Weights of a small contrastive image-text model: 51.2 epochs.
Rows from block 6 of the image encoder of a small contrastive image-text model, named by matrix and row number. Rows with one number belong to one neuron. Each number is 128 + 24 x the weight over its row's rms, rounded and kept within 0 to 255. All counts start at 0. Numbers have three digits each. After the name is the row's rms in percent of the matrix's.
Before each neuron's rows are labels from the 100 images, of 14976, where the neuron reaches its largest size: "lies over" is the class under the peak. Only what is clearly more common there than usual is listed. The data: patchworks of several textures.
# gate: MLP gate (encoder.blocks.6.mlp.gate.weight, 384x192), inputs 144-191
# fc1: MLP up (encoder.blocks.6.mlp.fc1.weight, 384x192), inputs 144-191
# fc2: MLP down (encoder.blocks.6.mlp.fc2.weight, 192x384, transposed), outputs 144-191

lies over: scaly
gate.144 111:120143144104108115126122149118122167100123117111088122111153149103134135129188129119129158125173114159158137171146131110121150106145116148154122
fc1.144 100:139130157096101132115125143115143159113150162110153108121118147077134114118202122141125153107169126152148110126158118133094165119150129168170134
fc2.144 100:094099159100077115117091109162094141120106114170126159134138140125114127137119138113166108129094107138134109088166110106125152120145083167109117

lies over: checkered
gate.66 093:125178125138091121114125106140215115163119122122112119140106193091100121128149092129113088092169124129109135135159100126102103152123173104101132
fc1.66 086:136161127137135134117125109125192136134115170150118113145119156088084147139157107145090125110160158117151114121100113137119087138170113132127170
fc2.66 098:153108104140118098116173118115161110160126132118148114098138155144145132118118131102142127105163175107097112150127154159136150143110108098110159

lies over: woven
gate.183 130:120085138116110111127159153103170129142173143143139106155134114122130137140136118097140109129106141146131056117134072130125137125124141147162123
fc1.183 121:117125154095152103117149095165169116125153160112164127115182122172151133136119125130146122101102151085093126160125117161105124151125072151153128
fc2.183 129:131164103136139119163105112141117145184084104133145112140140111130074130114086124129167137151141126181152112103109141118142143143146106135124136

lies over: bubbly
gate.231 129:142155120149136084113151148139123118140094139114156146130112126137094131132101171164112146161141109171125166102115119134144164126104118107128166
fc1.231 126:091121113127130091130128135140126102087139153146149149110153123133125154114141098130154150115149086159101113168118162120073148155145147135098116
fc2.231 115:136144141133129107149132147108141136146131142113110113119141102139106149094107157121157141182104145161107117124156143138179123145161122124150109

lies over: brick
gate.325 128:131136075126152128161143194135164145137137120116144158126154156116126064162121127120116158065170145130167111120126160144131139124140106135136098
fc1.325 133:117148127130080147115131096146105093148153108126109083083113152096136171146136087109134144157137115116081157119133137080100133129137157138139147
fc2.325 114:162139162117118121116165097125092098114115106100121089143114135104148116126109143124101134141118095117164137135156116121165161144122158126162124

lies over: triangles
gate.199 037:129106100146128143159105144133127127075114160128094129151118109105108139139113124136157119123115124113116126172126127138152119089081123102122143
fc1.199 032:119126179116105137108116110107108127140120096140110103152132118179114107105131150147136146076110107145156128102137126112125162158099106109138148
fc2.199 032:149123093114118177184093105148146109111152140132104127120092137141122132140134156114113134135138115113095121151130069122125129106110102119103145

lies over: diamond
gate.377 018:149151105125131177136144127093136138139123096183120146133127136141141125105114147117128116136122121117102122120128165106170147152096113170114104
fc1.377 017:133148112104127112140108154139159083133146123107133135133123106162135155172126166161124119123118102116172100156136102123094136123181129101195098
fc2.377 017:106142091118133133133083135161087073089093135138096111111126137076154143093143161139158073120128107141107141156136158095099114130080180170164104

lies over: dotted
gate.371 131:114098166168139134124130112107123124126110141106109136102102124137128110104125083163135106148119119141127161119132128104080116149104142163133139
fc1.371 136:099173106151106113126157143140133131127145112131130098141137115131181143089137118118138161155158150073135123140117161149149122107155118118091106
fc2.371 127:091198107153151124150121141135101122127144164096124157103138157044156136084115157134134114104128150141146163115122121140173152126144135179109163

lies over: diamond
gate.2 101:096107116158111133118105151151105135126154144106105164114109118081106083137087136127114146128120112090170069145121115127139098109147121162143105
fc1.2 103:088119119161132112127133100168164155193128113102126156116137172132086152156135147117171093110113127129137078172120110104172128114165153101139138
fc2.2 100:133128094137181121083154120100167124099165112086151175141104105092153067119105121145106138125126105156093174124147149065131142093102133129098151

lies over: bubbly
gate.328 092:111160123127139122126151132119104186119093116099138167084100105117143137112150133137124126164101118122125121120170118130149084148145126093121169
fc1.328 090:137097119108152150129089144128166113137113185143137137164161138163130136127104167115102127091128133110172123138119127120102144117135144173154093
fc2.328 109:135140144165130151126126127115110144156120123143152095130120143147123115082118116107122145143131117123116110116139122134115114114122144167150107

lies over: spiral; rings
gate.373 018:114124110088127110123051103150104142148161159128094117145157152111134126135133130131168121111178115132101153105103127147115152163116125079133133
fc1.373 017:122152142119174117138152095107125103111134125134132095106113116126136118149158141127081166182106099098142101104171146138125118133117113128132135
fc2.373 017:134125144116130105187131107122176160153169146114154157115122154161181135167113101150149148113158094127132109127089137138093157151149097135119129

lies over: crosshatched
gate.49 051:101149115099165128136160104130122117141123125115095140133113156167136123128138114135121131179137131149095116121105112109110142135096143138144141
fc1.49 040:159139119157084117143080159122156179148135137148152135136123079122093141139132121111103119094124126093172127144138122128125094143154095166136121
fc2.49 050:145147112096169132114150113106104134097170107151088117113097125117091115141131126169108092113153142137126104135130100072085174080126128133131119

lies over: bubbly
gate.154 099:103156128111085123109150141116134144133137110111158143124120158135143171127169085101174170130139092133132123095145142111100141158147174168125126
fc1.154 098:127133100137110126153126139108096145088139162171138135152179116132138131139061163128135138164101147148157090133082144125134131112085093114137137
fc2.154 091:091129133128150130117109097135138112122136148144102089127110092115141102133049152118091081126091153137076162081115130150122119121104112139126117

lies over: brick; plaid
gate.134 028:093126105136129155131118127175134158156115133126113144074129131151119096102116116123137161131126165150156104139097147119157114141111139135117143
fc1.134 026:109091093164112069149128149092120127155103103122113142129123128108148077160164124136058148117126139127164123108128131142119158125123146147139153
fc2.134 024:116147080154109090153088114116142111143135132151156151121134153122136168140128115149149109106129143119092116180116118147120134130105133146167093

lies over: rays; spiral
gate.218 128:162139148100094112166164164148137165122115091148099137144108135129144142131135154151156070084138117129148103133169129130166134112145142106167152
fc1.218 121:106125144103103145168112129133150166105139170139147152118129154126124137173118149128101115140179106104119120122152105144159087115101102118162100
fc2.218 123:132182183136176128134134162104113141144120108105107124123152117099129100086164164138139127102141159132154145094126106144127128107156139157131090

lies over: spiral
gate.275 126:125114119129130164127121118105134144080122156109092099122127114104157159099124107155113177127105104161115155142150142146115122124120117148139111
fc1.275 114:143138118111120075110152158108097104112133130141100167095136179089140150161141116082107153124124119073133102138141143130108119156100122171121182
fc2.275 122:149108155134110143106128138138140135127093113132141131172123098058166127167108129137121149175136123168123181127149128141123118079128110141134120

lies over: plain
gate.143 070:134097097157149104123105145114084125117169127120133127150124121120129126117141162112156137142124137135155161140123140138150099175139085126150152
fc1.143 075:180115142124162114104108151117117114117125139134109129148127156103118121125099156135144130137126127122158152114117123177123109143107136117146161
fc2.143 074:096120114125107088154137127109128093157085128143130076147192134128124114123134171120110137165112130124156071085080178136143104103130152126125105

lies over: plaid
gate.200 098:127144105155141128114110139116067130135125114124160087087125164157137111174144146109153142142133105159145169129141137121087142152140154136154138
fc1.200 096:109130157103138147119111143133105182149129173157147127108135145142152126190131137105151180143106088193124135121132133168100090146145154128137101
fc2.200 103:181108123140072070126124103097156110089199113131145146143119149116130145144148107142131156129150128155113131120091121168158132136141072112144105

lies over: spiral
gate.145 086:152126080188092153163142104116140128157114076103128118140099117188136149073162132102143121125149135159131113163100137129131105165106125134144140
fc1.145 097:093119163096178123113133139123144121123142175168119105107094137115097107161088127127095136136134131075126141123139086140122136133122195086090117
fc2.145 088:089107130099151153160142134146109112099130146127110143149140120124126172118142131160130133117107160182120175124137143107155080111127132075107159

lies over: plaid
gate.91 117:076155106141106108161122131156091101149154109188109114150096101110123128160125179091157156099125122151138116137160136103128116106156112114108161
fc1.91 118:132094164123104116118146127161125110154159142155166093145119156123125142117120139143150142131123159170101118131115154127111127164137149122096150
fc2.91 123:122097106129123146102162132131125119120136144069121127139094130167157138136122118134117157120130150118105110124106141102146129140125128131144156

lies over: woven
gate.341 138:126110141121138117149137108160137151125130161122151156126164105131098118156097139121135107148135136169134115139147104092087145143107120127121130
fc1.341 124:123126154141152135125133146177122113136092117107092135161142177150130113111127118138091168141140105132123149148108190102113163106143127146109122
fc2.341 128:117109102126090126125123084129122106115116133123127109124125161094088140136127132149124125093136073179149104125115161155152179110142109107107075

lies over: spiral; diamond
gate.11 125:135136088106107140122142129174178117108121131153125123162097130139134156064182108136165120135105148099170126170160101128086141110130126137160168
fc1.11 125:129103118136137145124159130126174120136138109120075127113116128133125085147134141131134168114073149132093134102156104116166066146100129099135124
fc2.11 123:167128121125126105161084137111116124096146140144152180133142119116130115114149128155127111131152140133136159074180122134093106109127096149146167

lies over: rays; spiral
gate.94 103:143171109092132138099129110154172145173105121115138171123107108116109149132119112106124089069157169151101144176138128144139125120108097151111098
fc1.94 092:107122135139130129115136105128101095075131157117142081163143149144092119137119124168145115143111141117142106125125130104106126121141113161132124
fc2.94 094:136132092139145124152123108131123121089125101096132131105118127118136164126129107110135119175118128101135139142156167112103160136152126135130202

lies over: checkered
gate.160 114:119124114120094135123119093102083092117126097090126123136165163142156170117153121141130125142129105124154133113141131141142163157111112136084141
fc1.160 121:135125121118114116136128092115138115124121143109133138116089124160135122098110082166137156108153152124089117118083153115151122128092126114126143
fc2.160 119:113124179119109111141123122123120128108086104145105122171167129148100117117082122129141113110084134105129140149084100153099116120124115126108079

lies over: honeycomb; grid
gate.257 126:096153125118131138120160168135141121117090144101124131117150097170116092104155117117096150118126124131109140144089132114095114134144150117191101
fc1.257 121:161104124116137094155089097118107121138111114140121145134144151104146112136112129115163130097136203155143093141160131145161136110095071161093117
fc2.257 128:140142137119084134173127088128134154140146138147119145096126167122124108050120123138123125153135121155118130116121157125125115150124115105131137

lies over: diamond
gate.280 014:141107121175135130137126147147131162123148106141155104130143072131151112154116133136075132088118132144130120175165130099157122078104111090121095
fc1.280 015:129117114155129106151122131187125129124156151146164123127157133139127100112096132146141117104122156079159101125153101148134111097164129106138140
fc2.280 015:130118096089149124184138153138138103102131115181092126145132135122097142142136118189171148139174123116150164080142154157135137124128106104132133

lies over: rays; plain
gate.352 075:127132104152132136130170143120145149163112120110113113135125124122108103148137114062135163102145146067096135135126146119187114106106103089083116
fc1.352 074:104139106127078092091162138132144141187084177108133114126119137130100127157144128146100138083146105092162127134130133127153158151141124100143153
fc2.352 076:135169052118106095121124106134118146105084115138128145090124087126115095108142123154150097131112157144119163126144122168158110129145097102150160

lies over: crosshatched
gate.116 103:142126185159145107148138099148143085130117168084116120092133106181140107127138136114103084153131112145161121101135110133139102156121148116131119
fc1.116 102:111130130173153147110164117116130111113149125097188167137144126110115137126104133137127134106121126151184163150163110157076132076106080096148095
fc2.116 103:136146123161072110147155163103133129147123143166139109116132122152108151134151158091178152134105124099081117125153124130107157162143130122111133

lies over: scaly
gate.40 116:169125100106158124116116175150138113084173101142121110115138128091114113143152139152159102087114173144175133133093117167117138133158133149111135
fc1.40 114:108136105118140089153107154130176123102102140106122145144136128166165078124135124128085124172093102122104127137151107079145125178122122130112126
fc2.40 111:123102098135097136127143101138135166126148136119122143121113136162187090132100127110140115118117126140121107112159125141136099151114138119110124

lies over: plain
gate.175 076:171145130094081137118119099132146139121136122166170087113119097177108148126137112121075131157150150132159125122105136128152120145126102146148155
fc1.175 077:124145139118166117157124147165113071165105087110084101148139165097132144124125133171095115130132088127127102135137125147152145099201163165103109
fc2.175 077:139140096114132094117132125128155132158111136109111127121136148123141121114141122164122133123139129127121161138121111121104129125141123148123094

lies over: rays
gate.178 104:162148117133078138073106112140143132114165138174133132102113134154127150106167115104114098123108135126066123131153152149136134133108131128120155
fc1.178 113:147141113128123149151136163085095142130149145101130059110118108116113111142154136130174091116147144111100136150135159110139123142184105144095064
fc2.178 107:170139139135135134160136109124115130127131126151101181142170122177125147171137146122108114132150083130128139121116122094151155112115140141080106

lies over: spiral
gate.316 032:162151108136090137118128122113154134141128082118104142136145106164127147072164125120091152127158167107190087117148125140139151145126137127115168
fc1.316 029:095126111116143143150119145182128147114157163146118141103150102157140159112133160176124118131158184148174118108108169141142135121137141122126151
fc2.316 031:143129147099150068101177157132110124118098121143139169126111098114123122095114142138122121088100125136152085161103106138120166110111116165081106

lies over: scaly
gate.153 132:176139115117124116124092126081129148194115134159138101102108116132128113183134152145108118079111122116099144112141154090170164118121132096155118
fc1.153 130:152133100115150100096125143111139096140143145146152084113131179119152091126188140108105166173118110147135154131113165110108110106110134111169143
fc2.153 120:100091114144133125084160098144090082178104133071123181063136106121136116179116109153146124124120117118112138092152121153101120125150182140117123

lies over: diamond; spotted
gate.192 129:158130130174102104124128088136157055153131126134098092106102123104062145135167117142142128148140119140117117105127164132131149119154143133087118
fc1.192 133:141108167148117152100110113116102095136118077095068132169143125121109121159123136128101102158129136165110126125130137121132160141104175137140087
fc2.192 125:141103113124122161120148127116135124131128129126155098140109134170089136129112127128115101132111171111148141142137136093128109111136136114147168

lies over: plain
gate.323 109:117118105142144117119151169152110184099120136124118105098128143129096143121089103107119100064117127069138166096133122114092126062146083115168148
fc1.323 116:121099128151139131134155162120110177138137155097112120126139157143090124125107141094130105080101117121150155103141117133090146078161082071137138
fc2.323 107:164175119105147107114127066151133147134132128100155099140109113113122108129149114126127133126147132130147128100129103133145134133113168157131117

lies over: brick
gate.132 122:119094123156174135098114130106092120088095126134105115138181096125083102109114164129133143126125108187161099137130136157130143119146117126143072
fc1.132 119:123145097149152122088131165111127129105156086125102121117150107159109109089108130158130129106137109143155125144126094126115118130136126114155108
fc2.132 118:145143095153197130086125111109164146124132110158129111125107159161113119147119150107147128135117159085163128146104130171108119096154127109154115

lies over: plain; veined
gate.207 125:139152156107141166135167134159104146168126147127143121137159148150160060125143134117128112102148103117160131133143130136135141157111150095144114
fc1.207 122:133102176102106155144153139164122148158117153112149119133172142130136080143150117097121103107143107121140132119144101111149119145111093075137120
fc2.207 124:128141109109115122145105118148156145156150123150110148169089132087161139125116126107133139163147153114128117103101104125186146100100123150100109

lies over: plaid
gate.71 067:144133129128106131143121129081139135117125136100099116124137156112123117161161160129132111088121128164143094096146113113122181138123129084142102
fc1.71 065:143154111146150159127138143111120115157132089071160149112140131079123145114122136101138113173139123127112162122122129141106045135158122127164113
fc2.71 063:152130099141118113137120143160133125181151136111135120126148147136172086151122109158107184135133132149132147138159152136074141123122151113148149

lies over: rays
gate.108 109:176112138163135147099104148100153079174123111080159114173104143104129164122145115152157134133149116098129130086109152131166137121117125150157141
fc1.108 106:175134090151132110122130136115129083177134121089162109151134173120151176127108059147126130118158110112114078104139158149172135104149070140146159
fc2.108 110:127124157132080131128106138151119151125135113096127128073137116155134101134102139150119124141109101128149161139128109136153131143123122099158065

lies over: diamond
gate.308 095:144102121132128150164104168148098149118106123096136146127116139137145143126103139121094107130125154110139096123173131121162131122143121120151198
fc1.308 087:136185119146149114141143146096125140131160136161137101122127141107146143071153160110138143125176132133131105147105155151120131096122161095136129
fc2.308 095:120115109127098121148151123117088101157114143108142133125134110158094123146155076132130121135138094102132123125113124158163136128126106107134074

lies over: checkered
gate.358 126:114138135122161140153150116148115104156140151095124139122101099155111123156165113117132090132091147120125093129106139101127106128154117124108127
fc1.358 128:121156136160112189125102172132177171117142175157118099101115104099128122107113113119180100141134137086114135136161082168077154165129106124184150
fc2.358 132:103130135105089138133127120143168117137114117130143092151123124123100144136138109099158134038132179099103125095144088137150155127115153157124189

lies over: rays; camouflage
gate.375 110:120076124137158150101097131142114111118138129126141126125117147121150100152126119128109085129136091143102151137121153156174110104169115135096124
fc1.375 092:133115121144127145110074156130086098153132129149120088142119150122116123137139114121095060148121100151124137117136134161158111070169112135118128
fc2.375 093:131095144110128144090099115097144137132148144143091119107114107138125115150119092095112095106118121137118177109109134146165150108116137125104095

lies over: crosshatched
gate.196 070:138161149124120126125125120170142142145159123158142153099153092148123110101141134110129174199061108132158152102111107154096133112126117133123156
fc1.196 066:136165139133138117132096133119126122125125121145099144118103082131121136131119144138076161177112163165187150158146125164104074097155123144122113
fc2.196 068:138109138153105121101111107148125130124147157127137097116136106115146140121166106120146138146117113104102121104147117153162127136122139185133143

lies over: rays
gate.84 014:154132129129115142118077165188147163145111144125142124131116127113099129149132148131178114111141197091134149154139096104143141162133129120141148
fc1.84 015:170121161156117082111155103142200104173106133120116130136133168123129156124164112161136133122068103143135092106099117095131137115169134101106145
fc2.84 013:096129111158090123160142154110105160108123140135158121166125172114154105112172122105154145088129114078126116125143122102115135116144110152120130

lies over: plain
gate.166 032:141136121102144097160120087170124193103116118106152091162145134118143178110110081139116119149116080103117133121135116118096129119137167147112105
fc1.166 026:109096122085125183106115134112112126185115130100144118127099138145090116104075184135160165131114126136169120142105113089173115128110152125064129
fc2.166 030:113115132086134090096110162130114129109160134120098163130086143125132099097093146140100076143138104154147082126127155079083102088152120132113146

lies over: checkered
gate.39 111:127166094133115143109110092072126132101174128102093111143178118139145138115142116140124100161138099120150151124122104154107146173151139106125142
fc1.39 125:142107118129150088167151129127108161082142151136107179131108145146148134115109106134132143133138154147152139115118106140144105151133088121143160
fc2.39 124:128134150126179108103117135107118091158080137121131168133132129094098097124103132115146132120115082169098140128130100168172088180127143132073093

lies over: honeycomb
gate.23 056:154171133153094125131169138138113123150169108148107127109156103103102146115131110127128112101130179151074126104099106111129124131133127110141126
fc1.23 052:169138139162137144132134143120114142147122119126099118119087118090113113141124101141165120141184125154086109133079101116134141128141135130150139
fc2.23 058:157096135108108106153136119146151168132150137127133118090128133170155092146060112151121115087121167083109104121121159137137152084131138169120097

lies over: brick
gate.163 129:105110084123194134142144104138110145106147135113127187090113096145145106116158161150085187102139163166171109125107153123104151129127126123166094
fc1.163 118:135151094126137146116143126117100128132123111148128168121158114155141084131113141138151134151154126168134099144117136149104131113188112147121128
fc2.163 112:113134161144149119123106108138123123136132117154147141138125146138134108166125100128121080083123129176142163135117148100151116129144133066108116

lies over: plain; veined
gate.252 123:117138156161129178086125117150127180164150140123127149112147154137115138110121135084121129103150121146109154129135089073099109129159104115150118
fc1.252 123:109137152132121171116119157186115149115140128123119111118146121151109119060161080119093093130134129137158156118131199113142095130172099170144151
fc2.252 132:133136123128101115141122143120130112141147107138116093168123122100170122189150135117134106140129116118118123176090120173153132129125101125130135

lies over: crosshatched; triangles
gate.165 132:073163151103155138136141136112123110147131118118137088127134133162146117113191135128147118162111123142143140124151156146089079128139108144162196
fc1.165 119:159084131138126123199117128079141125133102127177131130112084130107142176171156094110132123112131091113135148149120122117158136117075119142082145
fc2.165 129:120128082132136129098149119164116106175128127126127145151154133119147098112149126162127107093139168130126129142108112152113097135114122150136095

lies over: dotted; studded
gate.319 131:137120134146126108095140118106143131145107154153093115138150097116143088128147173120114164101115141126133087120137122144123136148140143157103154
fc1.319 133:090150144133158124130124123096092089112153142094161167130138102130133117125144129118126089112169100151153103103107118104120149080121134138175126
fc2.319 121:119098107131114092151086128133156145083087092124159125143126117114142140162159134124166114108125171103120123098179133149106106108116148080146119

lies over: triangles
gate.276 026:127148142152124107120118119130160104149152124120144114107132070116120113131130111121081163131122124145125120144128111138122132113195107147143090
fc1.276 026:126154145128087155109116133181177134106098150144118170135134131161145108107150157146147129159138103147130106096151155160092116198091097143097104
fc2.276 027:103103166136094121161099145141153195140142140094097131125163096097096121138132145120123127131092115138127115145137132127133089147140089127140149

lies over: scaly
gate.286 052:141146119106070092115130106158109119123145158125115156102138142122167124132169076145178135123121151129146103162103113116166124148117160134099099
fc1.286 054:112123125127121142132102098147096166073126115146114143117134070132113110126119102109139115178131138176144081157076118150138120118123137129056116
fc2.286 053:120170159114107103139107142112160124122119110165120092120162147109137132097116182155137144088148099150121074113113141138109135125121178139146133

lies over: honeycomb; looped
gate.258 120:106136165129071109131140114133172158135135098183136142116149122109156149124124137131078063137126121070139143102146106127122147133163113107112123
fc1.258 107:123171160137112115125114126117120131073109078144086146119085118120096156106136165131165117113132138073144133095130124112113141156133092137126126
fc2.258 111:124162113123149104123102165128146156113125146150125127145102083170137159104139124140136163147125151112103099145081154134128100092122166157097109

lies over: brick; labyrinth
gate.277 127:126100151134166105131114189169108142151115163118115130133121115126105121099115119173081171086135138159138137122090084090108133123115129132185127
fc1.277 134:156103183103132086152141104153133108149133132120117109162111111131160161121116135117155102159101153124167115083094072155131100124100126123108180
fc2.277 139:105120198135103141124134132133113106112091142160124121101132122112085169120131127118118116145120152139107119115179132082162155143139141154148152

lies over: triangles
gate.301 076:129089127078153134160152120095094152178112116119085119120144096128140130149146123107094152146113116144147126104147170126102115133115162156125161
fc1.301 069:119153116142126133092117115188181102079171114112179108124124149162151109136128144174129133129129142104093155126104074095179135100115125080123081
fc2.301 077:116139134126107114138169135109123153144089091145109111121121156092130170131088157108081140115102136113143141172090145117107094127113142111147144

lies over: honeycomb
gate.55 112:098145110111107125093140158155151117153148083103131117086145147137107173154108166127162103114125145126135121119110150149150127094122116132070121
fc1.55 115:105131151104099142131105144163088136126157114077168125164164159115110121157137115069135145060126110122122092169109145124130146131115129133160156
fc2.55 117:107076102112120109133090117143084139135118132115100091094128114136069150100169139132129118107136181138129134094145149126079144135125110107145117

lies over: diamond; triangles
gate.248 127:173167106111105130144129124114129099145039119134114100150139127128145131126136126093169150105117150106177103121122087193118130144156134135100158
fc1.248 130:128101134108107116101133137143162118155173113097130159120114131111143103133132104140136136117111133116124143124197070094100158146148108149116079
fc2.248 135:148170128137144140113091075142133123091150108110122169133115142149120117161123131116135158100131135128099145115128125090119113151093118135125160

lies over: spiral; rays
gate.107 099:110106100143099138139142102122161135115095109085159118151118127152120168122134147148159139082127163137134121128100144146151129122126079126166156
fc1.107 098:121099162143120152176106090119126181148143121141153133170089148150136166115140097121118117089080145185141108110119136171138132123120176146154171
fc2.107 097:164119139125118128102169130095162158153137148122126113123143146107130081122108115103089089119107125124144088145132113099118149078120113165146090

lies over: scaly; grid
gate.194 132:133105098165082107140122104141096138147178131147114160138146149091115116154128152149119117144126103131138128126139157092098140126145105126141120
fc1.194 131:080104140142109151122167164131144136156104125133137113164129155116118099111146129141094137145170158138129116109129144188133146140151156110111109
fc2.194 135:111116143131108127152134104138158127148096120167114146162150097148167095097130115152133132086111145135120125117152133144141107102117125126108138

lies over: triangles
gate.195 111:134165115131085182139136117101139117103095154112140137109195108080181158126177118116177186145122113131156124124173124116125102104119102085147134
fc1.195 121:118107158118097151136146101120119118108131140098126137125142149104154131142138152109101129204154134157149141129113121192148108125141098114142125
fc2.195 107:144125095130111116097130112118122082143148143131136122100120160125088129148107109140149130132129121103143131138080116118129164117123101158096173

lies over: crosshatched
gate.213 064:143120118157136118164122130133098153112132142107123102078165121100185128134137161176073098125113104153154110119154109143132119114106133164120116
fc1.213 070:124140124109115129148126154154118131082164111145150141113132132128111154133136138103116096131088112103118164117124148126146148101122167164146172
fc2.213 069:172104134139135116125145112113089117136192148141132075125139123144139180109188132149128147151139128134118149080128142192129147168114107094153123

lies over: woven
gate.211 118:079145102150165118133120118164152157161144141116140139140150135161119115117126149132129114109053088156152121167114160131127116134150125134090123
fc1.211 118:111133107136113120150102118139150121086116164116115148146102122137098127136101139150095182166150160151129124113106138144157125158128101118115094
fc2.211 117:120141124161128119120124160132094141118109144092122089094080077110088137122140146115106092124131156138119127111126092074104154147102162138131114

lies over: brick
gate.219 112:151110159097151112135127112137107114096134133105128112161123102126122127161160138130117187129088073128156131106169100127150114116095133140107106
fc1.219 121:142117128098151101141164095101107140118195108145148158136099109103121156158127164104083151091094112162128115118137146104167092114130124128072124
fc2.219 123:150154119092169144134151151118154142120109093133116126120128152091140105154143130125130116106132121097159158096103121116152108094162175122117086

lies over: triangles
gate.334 125:128171136091155081144125111126142100179123104128166132151130104136127128133129099150143153097124105164194120170120125137074103122134144170072104
fc1.334 126:143145169124121155111123091130138114084105141090135140099083116145174134118103147142100114131082105108155148147114072160147117127108146095104109
fc2.334 130:110150148171118119122148089144160146143165123129139123086166123099117142152115130135106099162099114065119146127130150118097128124132126101119071

lies over: diamond; dotted
gate.123 125:125161147090082101144143107145107172125090100158169153149141135123091144124121123173114119104143162105138181144120147107128110148142122138092134
fc1.123 120:171101120114113099113090127135141141156114066130108138130127136112133116154192132154114139120108159077132136108139120121132171164145132099132148
fc2.123 117:118153130149133114129132114143108105170161131144134129138176141133133121110074155125137087128113144142132121114056151125153082081122142123134131

lies over: brick; crosshatched
gate.12 100:160158153134136099093129148123124165162151114127120084116114151112103105123116066091116154104115101128109147116151101136133103144134122122149134
fc1.12 091:151127166099130138086110161130155140188171095117123134107070127099141140135130084131118123115148105123128132106139110139104126167134120099131109
fc2.12 102:142112124107163108146135102105131140112147154119173127098147128122134143163136122153132082145150140124154125108118159157166127152195153108128120